A small image captioner, trained from scratch.
Model: 13.6M parameters, 64-pixel images, encoder norm rmsnorm, encoder widths [48, 96, 192], decoder width 320, decoder layers 6, decoder norm layernorm_no_bias, decoder activation gelu.
Training: soap at rate 0.0026, batches of 256.
Data: trained on scattered letters and digits in many colours, 97500 training examples, 48.8 epochs.
Rows from block 7 of the image encoder of a small image captioner, named by matrix and row number. Rows with one number belong to one neuron. Each number is 500 + 40 x the weight over its row's rms, rounded and kept within 0 to 999. All counts start at 0. Numbers have three digits each.
After each neuron's rows are labels from the 100 images, of 14848, where the neuron reaches its highest value: "strongest on" is what is common among them. Only what is clearly more common there than usual is listed. The data: scattered letters and digits in many colours. In brackets: how many of the 100, against the usual share in percent.
# fc1: MLP up (encoder.blocks.7.mlp.fc1.weight, 384x96), inputs 0-95
# fc2: MLP down (encoder.blocks.7.mlp.fc2.weight, 96x384, transposed), outputs 0-95

fc1.79:525534500517496513513554559536473577557527529506425483533491497491441474521485533443496548510472536559528476501544425432476451510485492514463445461525541473489478467462456550413464452466536560446535465557479477525539472493543491486484506481533429488429575479428485505623466529522513476477
fc2.79:448534505554567469488476489432534469465513540458523516490490475490519537502541445556476426441570508482482516472451534521436483497511469407499566498460480472483540541560500449536512476499459499502478551509543546502507524513482468574542454526453572565534422472558510603492539427494456483520
strongest on: the character H (59 vs 9.5)

fc1.306:561462422489475531482503461492450530449543449482488527492532433461566525520469426504482510516499479507490477527483448550461454533448531553476477437546546499432484467475486522516432519593483472501473494513559580473532522524542563516424533460489444466550496522450545460425483495496567546447
fc2.306:488479488492494480500474456534530481503445605538517540453540542478427515498527539541511452457497484511492478506502543521492527473559537454519450556481420504545475512556531499491551438387535499447546453501491413515544495476476440499524508539563499506448476490496423604499479552482522477575
strongest on: the character 5 (40 vs 9.3); the character S (27 vs 9.3)

fc1.159:486539512434473540513516566506420532563522539479618496558519461541515519507536505566510464462494521439450535496492536460530575515450447507408538532539508492497481501518454507469503507497428455524560482475468549416491546502464491499557480446524429480514539518494461460516426432474468473514
fc2.159:531592493525515451513512436489551498473483488521449469535477507440522473493510430514469509533507474543588411503532463487487455514574502450597443491525478494519564502560486511575470442497563533449433466533524480559500514504525492545457517466445550538499502578479543507480550572471533517479
strongest on: the character M (25 vs 9.4)

fc1.29:524538454469493493513532530459557490474521499467492560524485563562499590509459490538468493478429540494462477509444534530427507494562469531486434454426473552546550524483533546497475515547481426467537555531477472502534541435536504489530540451547553518570491468531542542568422480502427520461
fc2.29:545487592580536492420484487576514550544546486479497532451462499475454465555561463502477471531591468494581489484565547473516548464466484580532473489536512448501473445529460477515525511484514527538442479468549438496488498573500516468518449469512508503506531581426500473504497481507567485441
strongest on: the character H (33 vs 9.5); the character F (27 vs 8.9)

fc1.89:422545478487480460467485490532393423546463469514495479500512541500491422472494519547512583492583526534478512440546495498491509508520437460510513562536519552475521450468476465504445519543513457467456520476550483538428538459482520437463490523496526546546519417538516518477468497512525394426
fc2.89:552503435558518514512502523481640491517521519480538504501484531456505559457455526525542491526444482505491502501484464480497483494562507513523501469457501475428467538557519534523497471494488432497532535544508492557540364563591516455550450510511524523439520490510496512491529481421601536504
strongest on: count: six (42 vs 16.3)

fc1.27:597500510471544518459482517483454497498547456490503541413413499449529429490551514500491486506542506520486513499522506530467526517478403483474517550444517484554548444593538454549532485572502518510486546530565533525622486539541510499523502534483510514523459480488521444505516413504440542529
fc2.27:532475488448480524520527500432496539536563461471519482478537505504549518472491521484511466525486481518568496493526517519497529519396528409447430501550513537442517551437488530467508515478553530510492441540504486530540537410475410472456560533528507548472522448463471543499382468537526524423
strongest on: the character X (61 vs 9.4); the character C (26 vs 9.6)

fc1.356:484468508584533538525478506504450435458500493532528510451568484515527480520476447480492508532536530454478535498482509500533499473461604560502534526422452507484480503546497460562509519558546446502429500409495451474508494584483444529540471605465482413575544481459505535457493463521510517508
fc2.356:516540418451489514501516520521491484532483442485458499505465491441480471528523579470460507488533495505444446477475425530450513534475476421486480422597543456494573500492432416526504458510413533471494568573494577501496488523478498518494486464441547529475504519534489461497489515523496402443
strongest on: the character G (48 vs 9.9); largest: G (41 vs 3); the character C (30 vs 9.6); largest: C (27 vs 2.9)

fc1.231:530493543538531466489550504440518491454486539547543496517501458543451377509498501506520548527479540447558479455493545462557494426525550549511590543504508478542409559557538578477526470483507411497492526501571497466504462504550488459491507481473477513468489447490442541496452507587485511485
fc2.231:528485423497449497459476528524498431495481464507439486514439495415526530473449498499436459445493474554438448586522427527462458534479458494505438451485529502574548458488490455496558499557581594478477523473496521529474478511529507434487495460489432464462509545516473502470575479471526498454
strongest on: the character 1 (26 vs 9.2); the character 9 (25 vs 9.2)

fc1.298:485453553565504485533472532480593498512515477438496492569498541463490513574536538478520503460501539452528557447539545466466577474507388544477516507506472511508586434573526516457526490534548471517508560496418529499505461458516591531494499532507531487522566486519485461514420500478544530493
fc2.298:510586472471489544510495431435486440516487534536493550460541429511514505420438501459519499500516463525504458575506492551520502498478594556508497536497483564500437514469543538573455582464461493498453458499574438506558576488405483503547484502530466528538509492476513559514509536539504524488
strongest on: the character M (32 vs 9.4); the character 5 (30 vs 9.3)

fc1.341:576491456491500547525479487497502482451474521417514523512461520517604532530503503523548476468475442607573572517444525519469419483459545527510521496456525528515459448453489462492468457439556553506467544495547505473537549546544586482395479516501498491489510459472448521527501497528540493466
fc2.341:411500485502428429436509506497454513500469492583510463420492501428465490555487467548524511517544487532443583524531509441464523446500424496576456472520482508468455511497578490486552518524471501526478454469502456511516416497481469503519529434490447493420522496514601464539477473488493522536
strongest on: count: six (37 vs 16.3); the character I (35 vs 9.3); the character G (32 vs 9.9)

fc1.103:526407547461489548517535428526518344420468517502489468549523507505521556462523432479494496469480595494486489517581500486442509424521504553493520464435542511494476520476495496463508495436528547512431490505512485471511453449521490441489477497528554530529500485551552510516518566473537484532
fc2.103:500519522454497467451553466513478492520541566505508555482528529499494489426460454556582528478524531491460454510463558559449481587515463450408489561499478442491420447518471483540505481524520430500514519470507587460548480437528513497485459408437491575485478515515482526523483474480528439471
strongest on: the character K (37 vs 9); largest: K (34 vs 2.7)

fc1.278:514547471532510490503567509489483486477475479461437456563485385486472522555488520470449539513471472505532524487474474491480522506484446536501488580434514572579467522532508499518457542514501464531588578499504543508519463414416471528468443470480527504438449550590548506480544457525532505509
fc2.278:461469442491545468453453463500516495532557507462488538413492565494479476511553485473536478462492503537477488537551576477499469484515536428518479414581476468523558476479543519519434461484491513485420485460549479493538598588519506471557531533514510488556486505524518471507415460570444466514
strongest on: the character X (60 vs 9.4); largest: X (41 vs 2.9); the character S (28 vs 9.3)

fc1.321:465551531499503509513482541583501488484515516485484403515488468507496528506461512548516400495470507452598510522401553433551527618503502529502521535504541538446514480496495489440516454464508518399524490532469557476535503515475496573525494456452516495588521491530549521508527518443506517535
fc2.321:558534538475518532488546420454518446447517479545507516466468499492486486488446495471533600504455479541503506471580524594537495446475577457464464492517443471535505571527515503512515476525483468479501534593464482467493453521561575447491534509513455446474534581500544440528501545534567511479
strongest on: the character K (70 vs 9); largest: K (54 vs 2.7)

fc1.112:548523459517464485542500428509563506511540508567507556481477445477549588470435543513526501551511464504480469539515529529518522573544495478525507427549581513482452454427586473478493495429556491488510495552451524487522503415571439511451519493516455506512492466489539580525462543522551492527
fc2.112:408504469562548486523460530456524558518493511464483521489494442430504466510596452496532487472550475534489468551529511574493512530491544527502527494499381476591576421479467518513524561478434504506508502562444503456494526500519493526566450457471486499510469558573539484505448475481477498461
strongest on: the character 5 (56 vs 9.3); count: six (35 vs 16.3)

fc1.268:509527431565434508506486506535490510478415520491516424439525442504485485552475458500613506513535553443478580503462529488528457540466439522473477555431499532532514494474544485505521443521542567450531457444517497520528478497575560547555450528459513540475479451483455519451480526515553502456
fc2.268:509510489426617495507558540521555486500534584427479515577492538456492473422512439563433450493454459492461405480556446501484525495449496497477465498528462496464538480516474466500537458412486473499501492492478527532484458496539463508444576446529513533518509510496519573456524523452530514523
strongest on: teal (65 vs 40); count: six (42 vs 16.3); the character L (35 vs 9.2); the character V (29 vs 9)

fc1.248:431528471530443475462460411410515468476600501538495463497483481471562462511403521510528521533505449584499519495539543524525515493519495582494531448459490465544488505532436489539500533524502500514464526490441477512451496526471478573562417426465514545525453486511513498459478462527471559451
fc2.248:474564603472458592502471522578467545497521503506463528485525521453469524531518483435501520546454514464515528508547541524500558487528515493472577591501522502452466472453553516539546467525447541481520512499493518497492422524550550454465549548512420502516520519517399536518528543504534416510
strongest on: the character J (59 vs 9)

fc1.325:488472414507498540445504510514518519524512536460513450428513469460551499473437453510539546480526468512491557540452495463525468499457493523450437511477427455537469473547507474436479522521454490449451487538464546507506494487502467565511579608560389480555517569473533482535460531524488520433
fc2.325:464545536498450447523505448504466402444425513502525517518516529515482446493523453508440526494411511584490443494496508560481523474574445456516529492423550496481525549532546482602468499516467490555529505494502498491525503506553500529405461472462526583453516476553475513525472436496458508542
strongest on: teal (75 vs 40); the character J (67 vs 9)

fc1.66:434499512504525567468563489612471529522471477442557541444493475534404441563464536468408517535496488517474479485442438495434500528469553425511454492445467518507510519455521488475520506513529517488475511561488505488552486478523530469496551459541499453507540457492483553550499522458600557495
fc2.66:549511507427479488516535458519568574456504519511476590599532504527508519429509459515481554500546478470511470531467477485505525493449461478514523579483470393471551519475459553521552471488495505570458500569510541471498562514509515520497512584526533439538514618471483489517544517538486516483
strongest on: the character A (56 vs 9.4); the character B (33 vs 9.3)

fc1.291:539416505538505475495460549538567521507472519517406506510503572550542555485501559468404526483509468408585416514526484480523518524532494492504468452504434537492519455526455466490498545552484487475498533449542497497555511399497519509532594520518466502547520467527521441490518509555531516460
fc2.291:485541502536465467560425479440490523484529533471549578482577450526449440509504427498542525472574557544447501478483539585507458485505428506514466448504540489489524580467507490478494468475471499533484429495488509535540498568569507548531489460422483514439476574431487547542528484496474484505
strongest on: the character 1 (34 vs 9.2); the character A (33 vs 9.4)

fc1.258:499510426523517497486550513541483539484463575409515565433501449460515459492545467426468552539508534484489482466489555526456503411454435485444450490486487474422511480511533418467517413453518492516497505501491514474455543502544513509489524429516453569491558513497571499487429537550524529481
fc2.258:457505531507535506505496498570463469525511480443553444548483556492529532544497485571519457445501398586500443529524450508524522538562563500487491489512480504543476449522398572467542517555449517388524507545525463552526477468466480508486460484474528462533446494495495461598482489514509520475
strongest on: count: six (42 vs 16.3); the character W (32 vs 9.5); the character N (30 vs 9.7); the character X (26 vs 9.4)

fc1.238:462530490522546512580546476549461525496491493522550536542495505481561511491466483463457461506422455443503496514512553525427572518525495496529464495528537448594461510508537564538509468463542592457531511520476477531572520468527407554521522498522433563492575502549530552511493531472540439462
fc2.238:466450483544540522511483458487506430493496476501496487517486479550514564498475545498513508483547540488545517521514509481549405540565527553457500505450501570481555422452508423461483543525494374469472587428559494453465487527477559505444508476477596497483466525477496475448539503495438504497
strongest on: the character J (48 vs 9); largest: J (43 vs 2.7)

fc1.43:469499463531477488581431474465508529527478485490538476506516512505499538540409486497485508521570478514545485465486526521546526522447453485507504555582486536522592469526483576495492444504520596538545459390500475466556501451436507508499387486544445553499497499471487512502460533523514530567
fc2.43:574490458425492533478537514570539451539493504476534461525499532549511492478557436572524506492421505477474546513509531461551492510542438540561502561524488485473452512569495466501512539462499447388524466476505557516500487501474544417498531412503558448551538538506530474455474526449505563493
strongest on: the character N (42 vs 9.7); the character D (40 vs 9.2); largest: D (32 vs 3)

fc1.164:529488462530458500496540551458455475535502486496464564517456457521523577511478462524531479530507467526491504569427513509533426594519487533510419548437489509481452467423508530595397480485528512464457467445531440493569532538485519520488514406485499473446556496516546465500485470504525470516
fc2.164:463481496509487541474496470438499542455525496568485538473470470492400497449504488521488528511465550459512474464517527568456554490473502441526481525445519488497558501515488462491533530546469483500490572587597478449393455503482556521521512536482466534466406527536473587499437445471460539489
strongest on: the character X (35 vs 9.4); the character 4 (25 vs 9.3)

fc1.158:470535512524523522520502489473460464481516533483486445543485510513578522464454521568476519534546491525495446467549484441563519460515494475420454536495491499515433441527514470511472484514433370460481526406458559478530453444403489483471546506502616528509497470555495536501507528510487528472
fc2.158:508494390492534457448493500488498559494419468499499503480430474535548439510502546485493506455480422506524467446527554558510536482506490488517556495426485438518493530525491493543545516575523520480534517529533448571490534534562477520464528506559453443565532448465458554450460437452443470450
strongest on: the character J (31 vs 9)

fc1.327:454562490508557519456538460549597516492477507528442397574477466466501532484485473547504489493472490457553459441489443437504468484499565500479502548435513499569499439510491413455499464483534489486491577539443423509510545514499509526472466515477523490533536562490520451534472527434571467527
fc2.327:497534489497487535532546513469528453563542479502502540414503408560611481465547533495487487516483523476452489503571586475477465497435488458566455469499516521447559474549532521484525501528497490519513497386543543471468506458489482533440510571508443540528498450505480470514555483541499528420
strongest on: the character J (48 vs 9); largest: J (34 vs 2.7); the character 3 (27 vs 9)

fc1.213:529525568510475480525530474458484492467452502514536513511452455470465613442503471568554446472513576524459512536442528563473474498533556523493489499467530530498528523521545455466488484554512599504508564408506478484510521467485469478483425497472509549558492545470392543464462440511555500496
fc2.213:457467443499512524515441501478475560511566500504545514437509522584511417510459485502474596507504423547566555469540433465553525581478443505493518452454503507464546509568546520564531480511472485487534445546472487529511506470510530543534517515500437468524527442539506470562478413492445491523
strongest on: the character J (59 vs 9); largest: J (55 vs 2.7)

fc1.141:518475474459468529528521451454505502528424510504568504457505398510584457534514521468500495513546456573525491507554509480558526535509558504464506477498571530440433515531512587501553490482558526565464484510497534510505525471543455558475469452470591487597442493511438487490519470520515431491
fc2.141:572546483531525460494460537589416507395560499521450524576518534496474503477464533455418504527487538453494518535535504528496514453481483517475413471575441471521541457428506476521514490480466509490487575533482478532437517504491477481476523558506565505524566489429453529547459511494447484461
strongest on: count: six (37 vs 16.3)

fc1.256:583526478481490482567552562476465547453556537507483506467519495505480464490436488457510477504513526422448459495513567492571494531494504486437540556562471554481521473473540553506564506509497506432412517493580516558475571560527591519481486437519493554524515468498450498551477457441483513514
fc2.256:519534582546475550431479430538462511544493510551544591493456515492480509453542554460531478562498538540582550493519523414479536527484496438536548505480534498504537441550429468494482479474491464492507467513472463533456552527474425523500466575503497513506539574567526519566487516497481442548
strongest on: the character M (55 vs 9.4); largest: M (40 vs 3)

fc1.346:560480476472474594498527555536465513524515464522521480537501469461502562518506578534471529560548496517550520475489511494474504460478503526494509577524433591550601516484482546446471451416540498512481512504470420433530497504532525493592436502480465529460431509507522517483501534501596514521
fc2.346:477399479521441471533489447514546511547485497464533573529445526518477492469504464533516506471474497516521406537475499453409524515519457514509582484549545485451469493501554442482455463605438503586515519499492554554521489479515496456485430496501529451483506499487446576463540471452465503553
strongest on: the character H (45 vs 9.5); largest: H (41 vs 2.9); the character N (31 vs 9.7)

fc1.294:509506536442420520544533474452535455567396537537531548471447505501453537432535508469543534517472461529427547481479487507507471479495449488441526520538533519535519387510557516490511464504508569547438499525552512465465519458519463522482555449440484523454482556422484572528480497475503527520
fc2.294:467543515598529487491460531506496543469534535489471466587558500486482551540520471510519481510488527438532461511536573515559498468529549572502524382447524519472542547501460453441485450522492495464570548553439515483585471483480493465514393492534541507549505477540526480544495502506499446472
strongest on: the character H (31 vs 9.5)

fc1.235:532416514460406506475534488459477452512550462491526525521403533472497544433517553468469522528494511485484504527525498552446509464521397551565489455609505474593483503520503512508514467478508506526476502527547535559444537545513474449547452518477503454514509504578545539534444480496554463503
fc2.235:499544519526593471500489562552519455503451545500476509580519525569489474533459516507512476480477498431470498504542501526489488529508560450450427530506446529459500526545478433481464411551461462489509495478492452539557467450461525429446519482506456556477500574502483485503485509481359467465
strongest on: the character K (63 vs 9); the character 6 (33 vs 9.4); largest: K (28 vs 2.7)

fc1.172:466468449508478521509498559505507438464426453567479498477509550516480526499480530479504425530451498554527573552516504504549426504518498499455498461538509511561521464484471401515479505575573475496512592497557441491481528533510428544542534490534509481485591459498605501545539499487545496524
fc2.172:445483533574529544528448515496493491534434564489527506563512485481428519479527530465432494481545501476517550536500486505461565545469581503484451474573449451522497524547516471504510508484473478459555461574497566497362509513569509489466478465531503456527503548451483524492515512508508498385
strongest on: the character M (47 vs 9.4); the character W (44 vs 9.5); count: six (35 vs 16.3)

fc1.217:421529464481497529511513560466464494472472438428504477483487487537520577537480529498464558504445601499554528572473519532449522546465407482546436506528544468522529516521518494437471463528554454494519509429501543529505487543462457547511514449478426430474553491595514454487500523527479482501
fc2.217:478437512475538475432485434519567518485508483525459527509505534482487482494509497501488404521520462469506487503555493465554536493525565488509533499488415510484498470483500479529480493528454497496560441610609473497481528487444486521531488583519531482569374502429529538530561500458526451471
strongest on: the character A (51 vs 9.4); the character 4 (25 vs 9.3)

fc1.197:499538571496521484522515539486557502557532506501435498529480516488452569491545466414469495502539485511435559497476586480478546561509479517543563423508511541458509560461496516500463529486512473513464487568498504423542447524535402524495498468447469454500478578492520501584503576436541472520
fc2.197:501526589481483517495517537525449516538482522486549497499619479505473444538545518512550473417426526493527488483465486533478438469519494430476436507500560490532486555554505468492509438489449529489515521456511432567474499520575527536531516561525487575424457495501439467462456429490540475462
strongest on: the character H (55 vs 9.5); largest: H (28 vs 2.9); the character 8 (26 vs 8.7)

fc1.102:469484577520442486566474534467552489538477455490496509570466512514508467525379496449562522530442506499519503534454490476562496553483523497579513547581554476489494491572442527443422525526465477557528507531480500562550483465440557437514497512495451508471489477517534427480456483469511525455
fc2.102:500473579516479484475519544533489557493437479495510508475511577542479505491520486466520571429432540510451488440511426572525544486493570524478459543494479556546547586508461521505482508479456458575566517533483458487554540519443497499461515492514444489557550591497529482504452598500484503526
strongest on: the character M (99 vs 9.4); largest: M (63 vs 3)

fc1.31:504515556506512500469520490507496494590529559453474491556437553540478472527490537474507490452487446534527524547561468491482522531507516639483544549531546518543553520559522498460514554588444489562502529547493476461490466447466471555530437540468463574497448556489475495524450502487575511516
fc2.31:494478481506444575494479542405488543486477480499457474523550518500413504487504464528439530512442556479466464528453515475477463477461481445466470467393429552497531482446557490499486506501562494548447453441530508456523532535437477429570491500463475542477491445559502512535561516527464506574
strongest on: the character H (76 vs 9.5); largest: H (39 vs 2.9); count: six (38 vs 16.3); the character M (31 vs 9.4)

fc1.154:516609525488438528508483415423509478518462558482442506473467523482453482443446516479517511485503454531502506539540506544489543554490482537491434540523585453459498492534550500527483544514430473444552517557457528509564509467518491446401524478589502475504538481463458464464446525512499561527
fc2.154:505442492541519450543515522581633519477501476507527505529516494528539509499546496580479476524483532484538483531556518489511460518511525525511581419496480544481525529507446466480488516553520585502478506517479472477478443555486543529554478542439498532422440501585468563591438485481468473518
strongest on: the character 5 (82 vs 9.3); count: six (42 vs 16.3)

fc1.171:477491506518536492490569486494518506465526515454477469426418464521455511477508485533510440495596487488488529450382492557498586566548498480529392478408511535532508533462519469443470474482514500486498456481513555467512515519482466458519488428457504559467519515525545499504445580524562472507
fc2.171:539483414463438575547517498450459541553541473444482530496506518494505479525508405436516546496444475408500482493528497510485542512525430448545525454508513423486533422496458485511439476572502434453486560497434539477534478454501539523542583556504507528496446503469495467485459470528480514511
strongest on: the character K (58 vs 9); the character X (26 vs 9.4)

fc1.348:447518560538476486602524536500470534503512499432446439490465535544512491459487567472493485510509484555495534451560555547532476515507435482435473512508509575582505458503423562482494508466478543514465574516539491450539562480521456525549442481508483521453463490552475501525453496614458502500
fc2.348:529517437489543540505507452526492484484451555542537488498504556427518552537533491451547534480441500479466555506465551458484517442530608479589500559500526507503435517460516508426565565456479455439497489540476536454486506509427472567439492548484451435460485532490512483465510572506484501534
strongest on: the character 9 (43 vs 9.2); the character 5 (28 vs 9.3); the character D (26 vs 9.2)

fc1.236:569493452527488541536442478527491516479441481505480554474524504488519553532485558470567507546485515509616490514483479483487404536549471535485476494459435463529519513451595472527411493490549482405487464428492519499522482482533498469490533458531540421478472567513429508519508505473504572464
fc2.236:394506534496489508490525481437525476467412466571521454477449530470488487436464531457468492506430546494476535501494461522516592559532494445542529475485489526468502550474443503477472578456497460587512510549527521459525622545502549487475501447493481506517544429472536547511511490501519452470
strongest on: the character M (28 vs 9.4)

fc1.374:473523535474514565515459543551492434491524498515467465447491513480440527575437498539514510491487470556581519547490572508479545533476483505484387586505492516496497486553465400520461435520495456461470526495492513559524495495490499469467437499498536525536498461424513524470510577426543567547
fc2.374:480456445459513446519536472492505533496450480525461527492544489454488463471493529584543456514536487491407415522507448517526413505446480499500569442458510531459519487475505574457509535490462521521530499496489500522574474509425498495566450454467428537476523440600443464511502521566522482440
strongest on: the character G (31 vs 9.9); the character H (25 vs 9.5)

fc1.151:581510488550488532442540500494512442548501399461536447453579548480485550542504472552482503532476496492512464571487511532517511480435477512520504474470499531535501476600487593444466502505431538508555530530528570495543460541516502563503511528513539492541520599495474500508457559513429518464
fc2.151:426437468483515458517543514517453561550546571541504509529464476521475516452399521513475479548517521491523446467506484536503486477606528493501537517437504508470462493473516422511437537529555483493472495511498472433478584441568504508445465493465428530480540439568473477495498470412485462484
strongest on: teal (72 vs 40); the character W (25 vs 9.5); the character G (25 vs 9.9)

fc1.178:472542484494454524546533463465549492548533509474614488494516563485559527461452537535376554515490473562523483461578500497504473409521502500494503462491504509427511411498537487521422488513524479545515546504527473489490520591437516491484490498560501477504501466556497561523515461571510550520
fc2.178:468495532472566470468503471529469480515471467519461526453452495516494472541527480489619466534522470474485513513558547510396522441450424468580469547468518471507472489587441463463514411499482506445586484524467497517470467486528466429501520545522537509499472471471530502507477555443522553567
strongest on: the character 5 (70 vs 9.3); count: six (40 vs 16.3); the character S (34 vs 9.3)

fc1.6:515554547474501539513457561489517586502525508482555545546487474522454555475453509497487561516545545521516516585495476508468530529504508489548502517477514418531513480483525509436564523518462609500438561477489501453439449495536516457539491474538445543445480551480445613477549485519477437533
fc2.6:476502448521488487540562512544527499523484497512447489556502559484453505448581560482519499562470531435511475411548511490505489413450500432464507535479572560515534433483492451514487568496497490471430469536499484529512520462468439536553488479506537508552487515505446591510502445521463489392
strongest on: the character H (93 vs 9.5)

fc1.10:502529501487489524551523599437510441468428579495510489455539443469465505552530434497522550447527505525516475484481549462518482487494512551497463433442506547465494498511512484489430506505469445563504431561454535448495419511514546570555485486492478475476537473534557429596524555477517488485
fc2.10:462494531459558476450545451544480479569500484454444436514517504540526491458514516484544428482456522436516506536510464514480474512509535429479495504526568502509453599480523446422560473521536501415445567482503501574566486459447437467506534532471526524511419548487463500495480470543467539452
strongest on: the character X (62 vs 9.4); the character 8 (26 vs 8.7); the character K (26 vs 9); largest: X (25 vs 2.9)

fc1.318:434483550510548496440530459544469560489527575478499495454525404450439501474451442490500441492538462510519486547505489526455578561464515525543412480513432553504566449501496523500482472516494514507442477538486553547519516530447489512479508536482504432507555547607488516508457569486546509519
fc2.318:529538458500486470548469560528527433447482452511508503516486580578508540479557540506516569571457530499429555469503505508571467401548446512485590487489555488460515514526464487510453505499522435523486524458492503518496503456581513473556541542453486495464535487444525487449495431461501557556
strongest on: the character K (59 vs 9); largest: K (31 vs 2.7)

fc1.329:472440484582490515476438541440473574497461448457514499529467483492512477464429498494482578583482474413457517440516484485530437527477505539480488496516532522521555445479509413472489427484475544513485473480432456425496498534482516515555562535477496525462530446550522548440473490457483578486
fc2.329:499483434510528520578504473525473494523488432491445551484471503547421478547500494493526461579508496616478526542528473482457522466531489522588584501510504495505463536567522570474493593527521470481486503484544543550486473481534433450533432437520502547536451496465463491454532469466529481563
strongest on: count: six (42 vs 16.3); the character N (40 vs 9.7); the character W (32 vs 9.5); the character U (25 vs 8.6)

fc1.338:542477572508464418445498444473543419454457531490521543459572496501494457525480492396516529546528526517535526489553473513501485439572497543508448459534541509535438578558480494403430471502567462448445524503477497473474468473500543507554509506485505515473426512531488478454486508497536537466
fc2.338:517559532469532558517568355583502472543477477430504473475484466527488516530464496554482459525454509551527558476469584483510512492484483466533521454479518514523546490503492539484529424538518542517506529532421490473488553506510482547506502487443496475535457464396491529448586530459523547524
strongest on: the character J (34 vs 9); largest: J (29 vs 2.7); the character 1 (25 vs 9.2)

fc1.264:479561522528507560450563567476513530505490508550479537521538470476518546431477451487491518428483475527611512521448486434549451582492551405492498457474525492465517516488515447496494453462455514502422482495575522496565460447524463492477493460430429528492486518492492488498473474508458446422
fc2.264:486483587481515456475487451446474465488459492475510473558497521443582484486552557490478529478545512519506493489479498581521545512476542436458530465475519498489514474505452509516459487489581480482544401523531564472560530465474557499539542478516467456515475518538476473477532599622436520562
strongest on: teal (67 vs 40); the character X (65 vs 9.4); the character Y (29 vs 9.1)

fc1.305:486504499510529453472454533454558420513524475478581581467542424491484415452485573479549508454522529535494548463474482415543535589513514537483534490533499486471476435473465446512496478488502495401422525521447471491488505511516449526475470524467472487497502470465508397519510480502535553553
fc2.305:449468512531490499497459621488513494459564480480528462521507437487455481469553507479478480524496546532465607504526505485503504433524533536506435503599451468519489423404473469512494504488536442463468464548463466498445610520495460528470515455472533450551528464478524483525480471460507469457
strongest on: count: six (42 vs 16.3); purple (41 vs 19.6); the character B (25 vs 9.3)

fc1.354:493483518539462534498513465458481523468460565489481527464480483487480527441469529466521454517505489455496501599517426543564496487508537484528564409526474506432535573518519477460445513514459399481488556466523459475482457520457500513556522474412437530512494470535461503581481517511512453392
fc2.354:549487502485448453467511562490519451452518470507460472528571511502528477454543515497444472476458484453457533485554491459495515473507417542585522562471458502522510385521539531459592483441526544538487574448543528453499453497487479519480522542508461470475533451527507503452596440489522545534
strongest on: the character 1 (77 vs 9.2); largest: 1 (44 vs 2.7)

fc1.381:542489525524515464404525498470593485470546468512547543480484522547464536565474507513544557463607440470509557499482515520533463504563534512536505459511540538498502530462507443536447499450522510536439510499490487434557511519489549462597477445534454492452509521521440470538438458549450551484
fc2.381:488552412437401570537498440527490472498476479493483563477482464519490537429502582461520494480439475549439501493531525550521506479450458513513451547473494494535477471542542559534500532587489486490528465493516554478504496490481526529440567517514452511512457430442535499518541553475564462411
strongest on: the character 9 (79 vs 9.2)

fc1.13:495507451496472516439561489499534515464482564495499490507512490523508538459510540483483480522528542517603547536500391500485536566562477485465566507558503468484398475567499538466532507486508424497513571511452440545483464539471496537561551514460453488444509471523436507551479444440519461439
fc2.13:540429524523424538518483508430498453500472510531541492541517447496544469481417473511552496539465505471404505516490493572528476498501480557553458503434534462376509552546515476493459485468457432559481563471515498444557521456501511457549494484447495538553527528541547507450456479465543504479
strongest on: the character 1 (95 vs 9.2); largest: 1 (29 vs 2.7)

fc1.204:502500483527450554464486461491451495485562546440447533473561479517493535486542505545547467554506502456516505497557528529468481519589466493483486574460488480486384501483451498522500500527493517481449590428509467557465454541519498500532519548439388441525484507443526548487559486449516537450
fc2.204:546516449494508493484565586494503503446491477471490480454440513404504513577521449479491513502444550481528463417512461495565531415504505517535478492459538477563538517560492518438440452513495490580536494479401547465525486547439537435488482454456513498485539466469522438475475506548512513538
strongest on: the character 1 (70 vs 9.2); largest: 1 (34 vs 2.7)

fc1.70:493500571473555538449591517448470508582436501476501471538604523498498465496498423572462499518501517459504533427467539516461499536475461460435474466526556449485535554473535516458586452497521538451416545567505475524544518494474482486522525485539508443547539530464538500504488509458473527467
fc2.70:576485517536443439500452500542436471494486537555529574495479512490518491467570507498485495464472534506417397580521596523443537486482552508479484497401485472528433443505474564501463517498457504514561450494509494551522462541535510497521490506444543580462526490513514538503500509574528472525
strongest on: the character K (30 vs 9)

fc1.312:513558464534468451444547442508532484493541514426486489505476488473509454515459527433482476488533506478455522574514413392502409561503485470479495466551454442503469491552476494416478535522500537541427522497519462404533514529437505519555538479474464439543508536505564459497482494488479482544
fc2.312:483523472507603495515481504437513457483497513566480511501509591440552529515430508508456456494550539500475487539516470541440479486462470490478589456446541416476492527485531427573456480513482521444621513497486500533449459462497453484484458505460449518492475524530473577464506430527518521493
strongest on: the character J (30 vs 9)

fc1.319:476488467551458414452543503485505556464505505494535516488515503574507594465457510454468522469460572468538535574453529430484572522473499459447487501442458448419550511527493412462503493430523561482533453561580519507505420496477469530519502443520506489490524554532532485483490490524490490459
fc2.319:477506457471424512512526572409520439452456503492502489542460482393527392466544473478496421538471473482582548502527426520528451530516520516464475401540515487534470440464451485509489528481488459532489474537457509494454454520517449468471518537492544448479476551501467485458492438493457507503
strongest on: the character X (38 vs 9.4); the character T (37 vs 9.4); count: six (36 vs 16.3); count: five (36 vs 16.5)